config.yaml
train_examples: 26041
n_mels: 64
win_length: 512
tokenizer: "word"
encoder_norm_position: "pre"
text_encoder_inner_norm: false
text_encoder_drop_path: 0.05
text_encoder_moe_every: 2
Rows from block 5 of the text encoder of a small contrastive audio-text model, named by matrix and row number. Rows with one number within an expert belong to one neuron, the router's apart. Each number is 128 + 32 x the weight over its row's rms, rounded and kept within 0 to 255. All counts start at 0. Numbers have three digits each.
Before each expert's rows are labels from the 100 texts, of 14848, where the router gives the expert most weight on average: "tokens" is the input token at the peak. Only what is clearly more common there than usual is listed. The data: drum patterns on synthesised drum kits. In brackets: how many of the 100, against the usual share in percent.
# router: router (text_encoder.blocks.5.mlp.router.weight, 8x128, trained with AdamW), inputs 0-127
# up: expert up (text_encoder.blocks.5.mlp.up, 8x64x128), inputs 0-127
# down: expert down (text_encoder.blocks.5.mlp.down, 8x128x64, transposed), outputs 0-127

# expert 6
tokens: "bpm" (39 vs 4.7); "110" (11 vs 0); "108" (9 vs 0); "115" (8 vs 0)
router.6:160106097151110140137136151144158143162112142100099081100161094105126162141104154135104138106124153100084122132159121101117085085112119125152144159084115154152055107153134161129104162177124104124107126094125073145107135121122141123068192094189147134125170039126079140114039167087132080139134130141070123140097083090100117099118096086114173134149152240125145088110098132122048107101084
up.5:051127153130125179128180075133150132097103133156155113105121175214152130115117123118172189077106189179083120144078130162123089205092131115045102077112131127150155151139086109104141105105116070145173085097124180120140167088144160184128092152094088125085109132140151100121162168159135122088123138140149125118138144155152104118104167099094160088145080107127131142108080085106122108094083
down.5:108076113129167113141147104173146108099103120146156175150071125087090113135137162151105104088149118124149106169174154115174102106098087139164164075153166146094216153149142184171123151112178128107126140111157120134094192066109112153181110122123140066201162137112082124138112101071103161137136143145145123134127100075069173081116151136103119119155121124149128146103175216107202109150106
up.6:086167148137140158164169063118114115116144137161194082111182100133134109159136193148172136110206165180088178163131098175155107094151098074138111116131158132084164137162102117062099120092153122131150103141065123104112129106092111129108117128123106127148107097168130132099121146106162135095077173126114159109155120165117164138060151193069107200141078097128097101098127119103059157140092
down.6:142085058116157077133196099146144126093142172177153131038110107141131122112133172138116137106170119213055137128135139115160058106151145152126097130155146093141126110065137117126105108076149197200096114177131105073155113110132137112153129061177157098130114138157134121142120145122168071164128121109121161153149130068152103182107169086141101147074147118094139116127092093094118145100135
up.7:104147128161093100091098107106139131152161138119099155152188139178116098101131160180118143165099142169138076111114102147131140106112096092153111115152196160193167116146098151118118118092156100146159095176142159133120139163087063080147120116084083144102097087130151134141100111126063105108147132092076169079181089178088096035087166074153131127162074117069127103118077085102114142137137
down.7:177136191123151126130113124135145133160111133127147138113085159136144174156169152138126164122129102147137123118136107153085111172122105103216165144093093055097131065125090142144082117122109156102061091159125128168089102125120118135094042106143162129096169103100186115177118204136118123099136118105061117122072145138214153103103112129119099139177087146125172056101125092103160158092163
up.8:172098089064183117099114147177152104162186161142114124152120119119125156097158069172100106169159154158090124187102145124056147149111109139165157108199118122149077117193102140111181105135161130133113161145067103096149103185115110162095119082106131098132164172148132061135177131111120154138092105158123139104191192124177141115156095134132155158180113106133133129121109184163166107070132
down.8:134112038185137140138127117193118115115119174178061113138130114094166122115158133190101107127121147100195091124113150133142123154146063124131134159088139144136111067104110148154149119082140156152144131157112171098124131113123099200140116119138164084110141086079126127145132152084147169175178040117187133148147158143147123101076116099175181168114149084096109152167120142179071145117191
up.9:104167107177181187183147114105126129130126195112166077047126132156150108133136121148090154119093124129089164179102089114134104169046129093077131115113137117163144190150111117176146134160062106120099073090122127147137133172108118112112120120150121197149148180139085156111157176141085153061107112119102055136089138179150117129085118137051133125121128120136149090115133096084105148144089
down.9:136196113111177107120101138154079103061078136124127139113129151147108142100169132166175156065138143094100180098140118164096118136092120152133119113130108155116087099165151101076090175094121181138109116081163160048175146108123156131050138182126125156086142135117173131106155111103146102135176143140151140097106162144084156169149102164197113143160139112167182096139057113104140130099047
up.10:109133133122113125138158181152094105098130160141145208180149107107137107152113163128075190133090163192112115086150098137143093144066132161106171113140170103129105116113101194177095083076123153116143146137078145142053112102080109127139123183128069119143124129090140138104143122155098126097120104090184112112091150161116086095102115084148142092178160089137097141073100151158165169051071
down.10:160084051155136111085086089108162083128157161115111160133144129127120118136173143094076175159150055139122111119150149096109170110131112160169171110093088144183151139100166117106066116174132094149194076113159129136094106172103135150133131141195123165159205184093112089090105157142138110100158067137116166145136082134124137119179123108139113088113197142095100093104141114096125122181075
up.11:152171134096086141117086146135136075166141059115154157071124122103122098132154120123148198100122101088169144163080140043104127105114163079135116186198079172196123135134138161181139145151174117170147104111155128143133107144064113074159167148106127111164111141200130080140109128165077121153117088177138127140111135142173113092129154086140154121165115102080154116127134065134105083170116
down.11:161078116130135155101107153132141092134162060109127137141115106102109185075113127149148107161091100148132140143111137121086152215159107173137138085112082136124078140195125191181119175134133129074080184101115131180184144147127158096134113108109162104111187115113134103144126115132152060124127139169130126143080107216126139115153034135114145176169116079128198145135101139088121122103099
up.12:135099112095111120111149079131139127149128107092101137103142157122111132121095142096109165136164129156134126086121079138136136178170082088058095058138186055143151138132109113101121115126157111143098103077097169121121163149045110162144129104100077097120145174127129113098112168064138131179109081114154134103125172033140136115117165075164135098160126100102111114089068098072215156106156
down.12:106088151143085161119110130140136125144193166145143089138188149101085090146121156127151091113093108116092185172159163110074167147097142078165133099093171129085103128114089156064095134118066149142063109085136135070161115139103084128182140088162172159136087081118187080103093147151148176103165140103102179147148106092129133153121142116191191095162145149141142159159125150176145155123166
up.13:150073078100136075094096100160134135127178152129075149103088087116174172086167158083155045207144136127142113155142174170092128118175110110161137091140098153124090116154113155124157183140143120146103183127122105071149087145145083179151104099168159117214148168108125072129154098095144157165119089134082166121135141081141136090113061104165133145147117110121120151128121149169138106085162
down.13:120124110119127154139144111164127173124063131151132128096135132117139114136138082102151083177096114083119135069094123130167144123116129163083118149096128156128153118130177067125184077052111148138042172103101169085117151102140156129098103195150072132159104143121142179169221144143151047106131113062118160136109148112131174166108122135139180112140152113166099165142155100157116194087105
up.14:151175085048146146111145151132149119113084154104113122063193115113099154088142133082136140185144158090166100124084136116100176176115108140096093140133135140173124132113129190127129150108095144134147116146066170081076154170082092108103117097172120146162145192141058130116172173127153143137166137130127100130132178174140182158087157092174163207132153080098169147110138166099161131099141
down.14:080092095139121121134125109137153126104145125168120159169099080077079154089141151104106101093137103109105131136082115119105119131135111107126158116094113073204112106063153124051145093099113185147126138119071099062154143124127092101098140146139197161159123165098165094151167125155134122141150157111125163166046118044182147146119153155103172065139092141187108101164179110112085121100151
up.15:122179123115122092105074110153109084057180151094176138108157156120177135147133152165101199147115146134110077125161114170112138142186129131132107112124135120086114173118129159122062121148149098130155061172123172186163102155173115108183111137098099072101049125171139114131117175113139060133156106172047109120139072124103154133085138139114079117142146093139152074151141124075120107092140
down.15:106132071076164155080134128130122185096132120137143094158154153144060163159110099123106118078157145109159110163135152129113114107120169155079091168130116057104168182150194056105128108101186092090120162151172152108172097142142069181134079113174086094131152145125100129129112169093205120119105096093142112080165134177112131173092120118100137175157156133171150148119117129087137107124188
up.16:032146117119121153150126095113106117136063112144141120125148130150110132150087137081133142165127130146066116054097095120122111179178137128093087094136106134165169142142136108134092065102172086127163103170111159160111152067114071150142125155095102159076089184130157088112149139124071129112080135134131112068160146164110164106114152119107178082123110084081116102082058096092054124161125
down.16:160084121146099125110071104069137110122071157118111073185146080093118069142177116162152113102088197077139138068109177147120131135116080150123127175162152138103113109159116188158124117109092156158156075157096130133131117122178164166130143127093145117130185089135129078144120162098137091091108086127131110112167193144151127155060103233079154131146120114092156132112107138103155164125163

# expert 5
tokens: "thin" (54 vs 0.6); "mains" (33 vs 0.3); "in" (13 vs 1.7)
router.5:154163110173178130149117122089103104140068146073057140151159171136139107120118145133180111152125118117102056176131096075112114125121119087116105203151135101116063103117152126140182079160172166152075147156091106099104121120126104080095085070145087134081115118141097159075100148151092067168120159123082146157089174068116142081136122097136171096144117163110110127141123157144185128074108
up.5:074119164132126123136132167098143144184118092128173104136132130116073143175127114104159119084112133117098059148126127073171160173170072187082115132123112091121138100122129063125118109109164188116188098154096161086144067154157114134177112120098090167145127119145193153084172122177158107141116120113143096110077141108102157114093120113168161106122176080065077070095120142120116081070167
down.5:125193103114140146119100188088099159098120121119094140121124121190097179144132125091109126166141111133073212130126110159118166164151098146118140120148154116121147109097159157166106083125124215122088092113131106107184128204105132075150163083079091186111107136163202163114114085124102090174151116130120144183138105181128118131167114189168143089098106096165160149148162123083133122149072
up.6:091085152073063144132122099147152116113144061144182127069110090107097121116168096128102127121136209074129196139143189128107146137153136156127093150121126152082170135099098123103061154119090089140129108106160107141163078107154133158142180105128177122197131113123154103118106119125147102120105059097151094089090096112043087087105108078110103148106156102116124115119116083150090114056141
down.6:172176139166062152173126192146104140132156131099157154123074112133186060142149105202101154094146080175112172146072137128045096167156115141172106111145128121166115106176127129111109173102127141096046126134171139148174190100119155153092134063133143111135140132132137097133183152135101143132092186155191163149119105137138119099202128157121116117140117113132172124120105139115127155068123
up.7:116098166115079096084134162102162124163174142155115087120065095128144107173065094150100146110078161133076098128100164157157112119100128185117204130094139119183187166102112141086102136172105143122150135125161116146086140076163158173140192208111175166143119113125126103159114115086132130084114077132158135163183106145112115113100102177087113140086171175117159126156074121120122122187094
down.7:102107095151107083071120123154141149120132167091123150138150131141153114110148156186139081110143165084077166110170123121185098093124134155101169127136190145125120123127093115191169078080215114135122136145088164140182102131114088142113154116109169173119091090121151123189072135137106164134141127070154143098161165127213129108143117109170198104161170043133099107145113154086132093111153
up.8:089113092100103138137173082089137107090194097095157082106076142104124137051124122116107132128115109170068162142141129108113090134051116152154123087128118102122150133149115153150082115097120130093176126128153122132168167111156123143148140141133087199173138136105129089133111199078124164144108031105162073115083128194124125139075143167108086077109168129162125085174106113060096143140124
down.8:114121112127060165104079117137155148056086108134145121212168131116147124143119109152133124140094146126134090111140154094141150170128168137108074117175138139164111151163070122153115152121152110164223061145129140157144128107120099179136110129117120111128154135122093156108123167113182156106171113075122050076216143124148141136092105110141067106200100129145116115142122187171123164125199
up.9:186128146141161076102121144120131112088142117129081101174084169162171105161147145159152030098138121177134141123121102209146050131128062090162130104149110118146182119129156159110117089104132155113042197173132084128111152125132097134112140142088132117099104155141110140183150129121131114139142130100151132075104152181207059166147139142137121100158140089140170144076101152097108163147120
down.9:081161123082170087115109114170095146125148161151082116090144167118145072146090162172173169150126114150123192119065113066148120112190127140136178114113129087172180069168180141094129176122144154142167168136140075158166151113088109110153152096123117142126146155161149100028152122127101097139160101125114152214075090171124183146119150141147109102139104126123115103110185134145137090126142
up.10:144129151125147086119128124163120134143129165184101073143084122087130070104101168085097153144075119147118109100139119184176137113044159157218177101099152128184111172155159107092163125140140118160155110084102123141121129061133141147133163170103140143124066105134105094123101149123117125143142116102120087137148084143096140198107091182089154102143174082078149096135097174201091147168093
down.10:089117123163116120113127152154148101155117048160162119114172128164157124103113074154158109114107147113117158113090141085122094140147097162122114157171153120193117153151219108171169108109138141074187171092095160141105139096138150167124169058201160145092169098177114082174123098138127111127122102088095077109139103123208129132120164139062151168181140159110122125130160154078162151102152
up.11:094121122082098109120187153175150112083150096172111129078079125132116140164127106144078155143138173136139165120129128141183140125106114144194178090115123111214207108163120124103091147167082139115151119129125123139080136111149201141143138179141144095193128126085141103178121095136172198107119097110135068086169131133099146176076071119109114176097148117103172138089098092150074152118136
down.11:093106131094115097124143140090189131078111167155120155122103127119107132063154160096085115128110140134141182193190097155180107113129077129106115151023131177106149100083157118113081095062157136169083137153119123116153157120162101177102167120120167070129160150133181149151142092152175138154103161093146115149143100109160135131178121141104130091127126152135227113126104144120139190094082
up.12:133153096063150055153109128133102094175136133062111150134105203157150108133082154113123087174130157109138145105083097123126105146163116099103112137205158093145083134085155059174172121139178143122090140123133063122136143145144099059107118116099136143079055149168098145169153099127145109106168182125153180054163126100145137142165136108188135106147106068146146147103128154153131138095101
down.12:140150146066151152161072176174143154036135189186109118156131102159139119176116139120144136100174102185150134086141131121120125101119101114179136114092088148115149148157059193114114162071060123164073118149141126140170132147103153103113108107103077119123081183129108161141089091075106166156149105154135110123068103193112168172164150152115133132154146117197147131173147148140142162142122
up.13:132128100146149162155159116110093117125107116149075193173085129083110111050197095177134162193058119129107089183198081125123132163080165136165143169169102189105099103147105110079135149156137110124118155161149148120122135043134125137106089132186116075100143125122122094104132102118102117129105074130065078154122162103111088119119124126066100130115104106179124175170137153108145114122118
down.13:123143140158200155135154141110153163174126156098063194170124152126108106064108129159165128217076125108147123172186037092150165149100149134163122162185115123133102100101148125126151130166146134117156156104123181090102123088144152139105093142171077091063103112141149109120113081146083153132132111133065134116182175087049140126103125123070127106118138118165144119137176155128124137155107
up.14:154180098129154094135097094168099105108118169105093126130162191160207068155079167096145086160136099168175118079058099144074125092098118076094114133183167118162113157114172115193175109107153147168084111107111094176101143125142101125112154088079143123071078171146067147135174138150105115120138155149146158123138134140163130179172125130150136089154101108107156136127132168118142171133075
down.14:157221113150160163147130107124057094109091179088155134152118180155181075140094148078164088153200120130148103094133112184112180112156135126124106083149176142151156098107181095118148140109169132175107118109110107154144128126129144070108135101109115081092098184119106116090178089174102097118141129191143144068152137117134143186180125104088152136138157124080092128109162151120112200135124
up.15:128110104088089084116124138194137104185125159180101160130145173149129105101088112118130149123105098095073121146108098138164125117164161187110192118113093160171129156172111156105076170170073094132144081052154065166100120094166160195123151127131135115141142114134078082127117084161082123099144085131172100127149084173130125148137122171150110161107180088107154173112106179110070108123083
down.15:106079138162175103153178085080126061149175106159173143159146149153137110169168093189173131133154107150077132138153135122112175144106142146148134176100131160117139121117098106133122118135120119084146111153116161095146135087114102156120132181056106173199087139174107139164157137074107103095109148131108116089192103175126186154104148093182191075121171148098127146078087058150162105134152
up.16:106142123146110153102151143119150138101171125159116167096138136109104150048166124219061149130107129097098094127164098136125172095117133123158186143098091112135135135132107160118128104132126098173081191146102135126100126050100164178118081156126164078111170078109136073141171120121190122148088062142092139105149129099137073152122158151113116197165120139179097143099096134222118114100141
down.16:105126147128108138156135135087137115195134128079155090160114107157118117132174150132137100196148137137150083070172091141158139132078135071081175133131091113139140160109062124086120165155125145138161083161112134132103157132113104105143073194098109182116129167121078154125113148150093154153138077159138133029120118080060167152102136167148155113104107142147080131095154090212136152061152

# expert 4
tokens: "quiet" (81 vs 1.4); "muffled" (13 vs 0.6)
router.4:052109060098082164168149121147189129090138118108093163158091183071111186131154130165089134203080139193104119072165135171132089200133101147127168144122096142117124136163177144177107166143165141117103102185161093124114162109164151131144086099114055151116122089154128117120124128142133175126125123131138125129151096090137085114142112157102202176099169150074133147130129094114118160151144
up.5:121200100220179137161114183161142116135099166115159173148152155178075151102106119133156119074122188106138132074108171089153158139130167138111090160090162102146107118079171121170163117042165136124134167113124125141137111100125144144072129177139126172165146151087085198096166150126084168149150185144099106110112135142071121152153152121165131115186117165174121135091122156127151114149148
down.5:119100095098136167130107182174169088124122120074139213146131102136130126150100071131083132101075174133225103164120110127175110113133154138156095113093169155160141154126160139164128156131104136171143176133077138102157110055159156146089165131147126152165164134113076143084149131182116117131141110124183107104163154073133183128092096107109130177210155080097112140171155104163097132108095
up.6:156101121213165126131148113096090113142140090117108120130131039101148130098055118079134131125100096112113137176167144156245181111113175133126132134127138071152068105133151070084110087187139119132116180111131121122136101140079143145161140161118132082129154111119074118150053125062089139177092144148145083129142115107130109097157131085140116134122102099135153120121094141177136092116066
down.6:151084111181139168144182208139145095157120126115116151130155129093151137136075156134185118099127110078075087152131175097164102090133105108152130118161094089055106117158108122131051139168131105140129110177122147115136127190106166109159177152154116160123098098165123106148165170213108171132134174107170132148155121104125182151131113130100185134179105142196151154161118123148184192099137
up.7:090120109119092166144130095134108121109148149123116162145165147112122126097131163083130155143088171171154079074178146137168079182121141193155132089150114142117110196092086115137149156142173119128120109157188159136158056099166137120097144090088095131127055092153119117175153144141072164118072099098091126080144107141105072098147082125107113153099159056067142106123116081060177128137148
down.7:138130110169125144164111086112132137121133185116089162174084155197150136158097112139145104138112115100152091137121173101115130143110139135141063150131113162181179116115093094129131142067190170121156098113104127121187146122144109100155200103131141111103122171183152130108146150106104150148140073101209205131170115166136074138134086056131154115141137069121061132136151212112100171131160
up.8:069170122132163108167160154209189183117168122098109144107066163126088126126133094153125129156080133115068120169132049133094113124101104092095089147131111113169225133119141136126131142087088192092142102144091131116139124118137154156137103188119081187165166147102177125154153129152183087148143103135151066127109079106099153087120120113132107088108142109164144091088158144121158158091162
down.8:107172142073127086199126126114146156153171099147080117132112093157167116100201144081092082169108096139042187138133107142109077113091077117099147128097199130159122118080182136149093155111117157126086165120104130117102094170180145117133127110182121147115162174153098159128131092100134139162137098179180111091137126092160130175137127140163091158065116160150098105144163173142148083143180
up.9:090120104140094161145128087145092107112149152124111159142144161119119121093136152064122156159077158172159076082189136141159093177120131179168128092138109140119112185086085119146138179138179114139136135162193160102156080101167126094103153085079085129108062093170100132182171130141082160101086089108087118076150102136118081096159083124099107148104158075065138130132132086075172113146141
down.9:115177125135113184172061104135124108147164133145125155189092129122135093151148095127178150112066118167163050133122138118110087176093113151151132175138102136188112135116107096137063149130239147105109097148123134164153086089210162115132151138095160148125100102149113154191172127163080126123108119144183122121151112138123084106158074079122194146140127089102162156144117107129173094134142
up.10:134114146158141124098133121086102096180146106118097098102088110175126111102102099111175103151124166094090177178155098126158188068110119085138099121167111100137111144148120101098132111125109118126119234096130114110105149114087095135102058148140169052114126130130152184121052154128115064098064114156089078168102157121128152088126126131124122086116111143156082102084043166167118092113136
down.10:144144106181120111127141095068169199105117130079099139129088092128147105124152117113059115064092102147129091150117123128097193142126113079103172123136166124110097078121108151137125161121132080141139069123128055132167082120152165177072134127179163141097155101181104053192069125128113110174107120142113161055139122078151121146143064091165132074165117143129165159125139156140146136139118
up.11:144136146080179067176114155097093137122048100153156136117171016105117123126120156077138117129151127097143124167167187141173182108132200101112175106130168133074095100127134135113119066129144127143109117124134097140108090177125149150127122100152116139120129067167070105162121181100139100166157163117153109145134140193116115170164114086164107103149154105166129096201124165106151123108082
down.11:140145141183195186131149135158121104118085168105154159083142107105127136155124161127123166107050183109094162181115164103148085160144102059113121137077063121122152130131148102171117094122128087153178141095174113196115104163099097134152086155152135150146154141145094126135123175104073105098126174060093100149143097133141118075137142148161078193077134153165147107112169103106134174148073
up.12:136066154134079089162103110096109105162095172170134119134179152144134171073128197112159133126116160118161038109130167114073161140117215116171129123141153150143082141177118140088150138143202078136133112131154100078139128111154085125073172060122145128079087095116147086168091122176093167144124111163085135084163169137148100124142095115143137184134107143140101087161107156132143088138130
down.12:132099131098118080102125124134160077123137135087146150115164130152134179116121095188137101093173151108085151126156120181099085139224082151109134140113108090111132132095159129115141174138023054122105100124063160137083133107140129171129121137224133107157101095090136078181081133095195150082162130155102127119168120116124145079141127118127096132178132109105160175113108090107162145130102
up.13:121134150176160145092089095182096079172087146130135088128179080134119113120098155082142124140122149107138090080074156129167198087145180132100125130129177159116140184127119144111162156176135074116149135126069140112144081099164144113137152137160173124104121186136117088090108110101098087077078144149105101123185116147107142076109115106146109068114075121067109075131182127187118054103122
down.13:114099171163131140120152177194107081060090097151159085161181152097155071135152167121157156108138095067111117107233153112149125119136150146108049160173099132150103162121172061089132118142141114108125137079077164214111115156084176175182143122082138128121158122192121136148124147147114116112093099159119112129156145157118143126089105112106144102143124164082161121081106122110121145108110
up.14:121099134159155078104140097132118129115097101141185067081129137188115109123106159095150154145100126098119173127096103109106188100163179113118135085126113106125087077149119094068116083099098080139113119093134083058090123117082181166110085150118085127167167160115128124117108141078128147094139125113140075089074098058162166121093126087173076060136083136170113100171090136162120098084108
down.14:143084105184102121134126054124160115125089124118156125141136107106114096115061138152160127052132120114088098100167162194128155063090204164091073136159150104172153132161089127105141098127142095129158185149101119134216113090096110164138136135163198117159117181149074118146101172161075160170159166139114165174139130126165109132142133146088110121137134146122204151134119135102167094144139
up.15:178177078128141179150162166141104128158119195180093136116093111199069136151103109145152136093129152118133160150120084055141168116118172125100065182151122121158152114080164130138143096073107159139099127173088126087095137122087150174092148150146125170169148173096121158077112173162129115184195164140107161114093124132084146154112143137151154137157190113114152109086074142121121125125060
down.15:141107059139140100120164126177184110126090164096174148120106133134115122120137114129132106066118142197125100110085136117127148094109178134151076147142189168148165157134140138075157086121153110145114137173103119130152087052210144125110162154140178161056151121091132172124161124131107113097154093088200216117151139115141175171194086144122119081172159139122116105125159161145141140144163
up.16:148174152144128165115115107131167088132146128054138130081081190172057123091104106141099206176137102102098115150090100104130131114141129128144108153132092126178159104105160122148171130043112131126133153119134168119122157113139142169180109205116093193188136195050177104125190130128131086100115093139119077105084078118152131105092149131139120099123149152143090158093084114126141116125165
down.16:117148142165163128187170135141121141183122150101166129156106152160162173151153114098085140127096176152088158142038182146099059169077128089129103146048096138156185148080191098142101137088111162135058141106142160130132086113136172161077102108125117167154137136128098139079175077105106077133105077139148136121138095127131134095150132129105124185097174163093138102097112082112161142158132

# expert 7
tokens: "drop" (54 vs 0.4); "rock" (23 vs 0.4); "shuffle" (9 vs 0.4); "one" (7 vs 0.4)
router.7:188146118122175135117126139127141105092174133113190070072100096182055128132186127121133137107199145129098172132084101120176094116110078132120077191156153108081164115070151149107101153130132148109114183108159178155177177147146151179097176095152161164149148164111159189091136115119077119126114078142163203131123113101140125089104179125121144109145142156109106172137120122168118105107161
up.5:143083130129161133153116117184147140147115138125167155126125140157142163148132085125135089111173169152140179180103144170121104075115099046177136138164097096098185168164121147146136103054126126146072165059136135140117134183143144126045116096166093114116138123175106175117154097121040093100149092132163182105128103145156052127095163131070163137144160130091119123108102120143164180148125
down.5:082179181123136127110163118145058192182174151091149102165074129100151172116117113136148121147064055129154108148144113120091070168179090106165117113147115075113100161161103126111139148147181109157151123140142098096117082050157133123127075104066133079123101091148220141143129157147148127127113117159108141118136091052130106116087115186154136092127108103132112139073168096140121132136126
up.6:181121077142098154075138155034150112148180086157138137117116136155101121123079162134098158069112114088152143170150030113106111069147088201101114083139152187121115129159099114065116137140137159115150093139133123118188112114151139135165147155117169120121161154159171044129151164134121165086096118139102165125116115095106176173099105085133117106120115120162060126175116111149170123128149
down.6:107168064059113094096079115098140112126135101174100106130093144148161151120145150146154120120138131138082091095101098143138070155125094143147178126120168144108163097170074157123147153156129207036144094181096129061132179119160177076148113132087110097091112116108170141167100146075144129129190109144127135149120099121100142162161079138150161119141105130119087187148155192122181118089171
up.7:130112119137180133134197155120108171131139109147159118121129176088142167106141161117087153108154155145094128082146132105160060186142130111117071111110105123103095117099170155157069099075199075175078118140163112139175113149099128156130107145051145178119111097181103175112160130131106117094202077141093125132124143098159140050145121137169123163192126094057124096112096123159142121093121
down.7:117099147150117121167128099166112181071089120146099097118130132102152131175170144172173146112172138113135131119142217182033133123140127077127190131156136138124150102097105165123158174106122093142133133168125113176109133149093073134187067112134106128193121157138158104147146162069107090143114153123185170104116122114144121076092131140146134141088104165082174168110116087058083140114066
up.8:168167139170131060113087143070162060153109168133119170086150061156145121070123089111138090126111136075145142119107112112226093136060089140157129133131054116116113058106118136174119100135164122120100175123143111089129152178134128122134135163116146117138110110148083118220120080111106154147149085113134136106129188123144156180092173156161117139160127084125113115168116114186097135131097
down.8:132164148152098186134126137105149113165115152160089177148112128110090094171136088128107086116120073104140121117171097078198104129107104090126159190086065142110163123139091145164093110176179172145118129117130145118100098178128131170172148105123154131110108122134136088161134120197121178151128118077136129131150079082118069103105083193149207128126126157093115111110172187140050108183107
up.9:122104133140137171084133108111135127088143104098112099154119117148106151144185127118122150106197196132147149097111111168144104138148073086079121166108147102070183170111167186140096126083114129129094103104125125166140065126130134137127154099110174121189142210113121172074162135116139151129167084149124137142132161103071086085195184057142142081057132141102109147157167120160173104119177
down.9:118139125110153126159173109197144138146100103185124151123141132052082114119107142162174159153120108134103115128084161162057140141111147174185183086133091138185159125163098099140110072192133095124131158119155096130094151139171143131111148065173166086113121080154096116158134099129102084116128089129084096140147067137174069147130097113077103144108076105125174133103173160101120182077174
up.10:082098150072138099125132183078087163144200114162110126182132159132114140156114131154194066150138114122140052146185129203162145113153135116149160113139115134100098139152092120086123132155104144031141091073109050129079123116129106057127116094067102066102133110129137087122134142157131186161122116144109139133112108114058124167148103111151101132129155108107122139110130128135174161084085
down.10:117130162106165132167157100070146112133207083115110117154138138115107047153127139140141132107169104164157134149113138120115066151089191182155166130111165084130092089140141127072127164111064179118081146140190143118154100155131126067117127092160157112133149121166083165133092113088174055116154094126162135174104088175104102114154176056151097168106136082143122086104135119100135112087155
up.11:100136174169137081103146181102068121136099133086145138104119053146107099087098068090142053124101135100124134099112143113214147098130087160170162121171174068125062128133172073093129095154104127109145117126086130147091146148142113192125139111107131103113104118175161098165136079109099185129060151071117134126121158128179166109091113175134167088147167124135107081119125152121136077133134
down.11:085070116168098111101112110159138103073111127123124125141178076105095138145125121115109113118132169099096127127118157100141139127136130128079204110085156108140164148097115157148141145168130127128213124169138106182092164130078098154184087184145124165153208125071154120177135142124130159055119107147104072150095144075162069070107110129097124175087139167086097113115152127169091063140152
up.12:110159101104098145084121134126103151100151095133146109129089128140140107095110132155101176099132112095090101169139083161091135123128118171108106113150186118161135133151109084091182174113099156087206111183098159110152139115187109134163123173080121141111119123100208133165117122107143130044097084133108160103130118090143201111080121121144105069114136119096056125092115109059214090083131
down.12:152171108148096165161152162107124148090155155124116124185103155115153099128127122125105160082114050105091152170190092093102092143157143121078074089105132190155102144135121046121170138068092151119117090163138200128174172134177184166197127191148072141096127116084122118154161156123128160117119117118151150128107116068121109148108083156140121089121141140160144169158121136140118170200134
up.13:149199082141073173106157120085071119155124101171080151113137124123163139073115198135158121092156100089149087108159083101142089152158113140105127070083108197108124097131073144169151166159160131150129121214153124091128095127134144085169096127074125149160136114093138107152141184130169146120171147109082143115122145185123157129163144055210125170122100121108117121126132120155114072100124
down.13:161157119120096186129172169115124164122117145166090110095133120106167200135048111182149117103145101100155154151089098127083159153156118113180178155151079109117085134193058134159137142146134107170158070160182077100128164152100147119109121080110156109147085116147144127105108163150149100154081144114066161141149058130138116156092081155145119131148178126184168090103138168104106140182097
up.14:105109166142163170129111085123131103082151117064157149144079117186100100105125133125151137151184160163094143155097101127170174101121108147153171163168178047143123162119109058102092155148056086062138125162119165171151126176152080173136133124149149069106104168106125153141169076138154166109100126120129173135105182118121104124108123115103099119156204117124079141159149133153147124049144
down.14:103149120080078097114137127076073103109148094105069090079114087150086164160140089074090112127131050158126144123152172170140171124145116115159146144122157098118147113142117157125083208152092163127096124117189088121100139127088101121139143130105134103100170138043162071124095119123137106137103103119146107158038128119130049170155111115126130126080183105117101129102082143166109070095133
up.15:164118079109113114071181145064099155130199077167149126132098125137133108113082158154137157069162140104140132135129111154109101138192116205104129104128126120150112134117140160051140181126131136085158085170146124162105097119143092082151155123056169118138161142147129104121176186140126163121106112175099181127086154128119147176110142086152095106089107057140093176153136097112155063144186
down.15:178142110131125068095153130103162104181208075162076139113168108117079090089189170090130126192147146081189125120108130158113116137134095147106113118144195129136156148112111131085142148180080124066129148161117113111110096141166152082152155066101110071095174119116104091113091108104138128051153094139073149123162147109094101142114100096136126152121122110096158081129164181176137143132178
up.16:186117116102138121136121183133122113208150098070151163127100086161089165135125130148134107024127131148189179127132120126155081138170073108157115128146081109093140099112139176122072137115168162160061152115148119119174105127093157068068168107141159166143159131182096140139106126108156107157136154140170161139125106138090109207148162118156162158139123090182185150132130121149165108091168
down.16:070081163091197123112133170155166110131146129158082170089096141086154124112120130138103140191084151108185119112121130116124129088033131123120093144156110153158162099136112131175127087099125142117128135138110114090160099076117140118150124092124155142149095158177120163081131104181192183107158125086113052143139125130072142091101170173203141074116103166147113146149159140100169200121162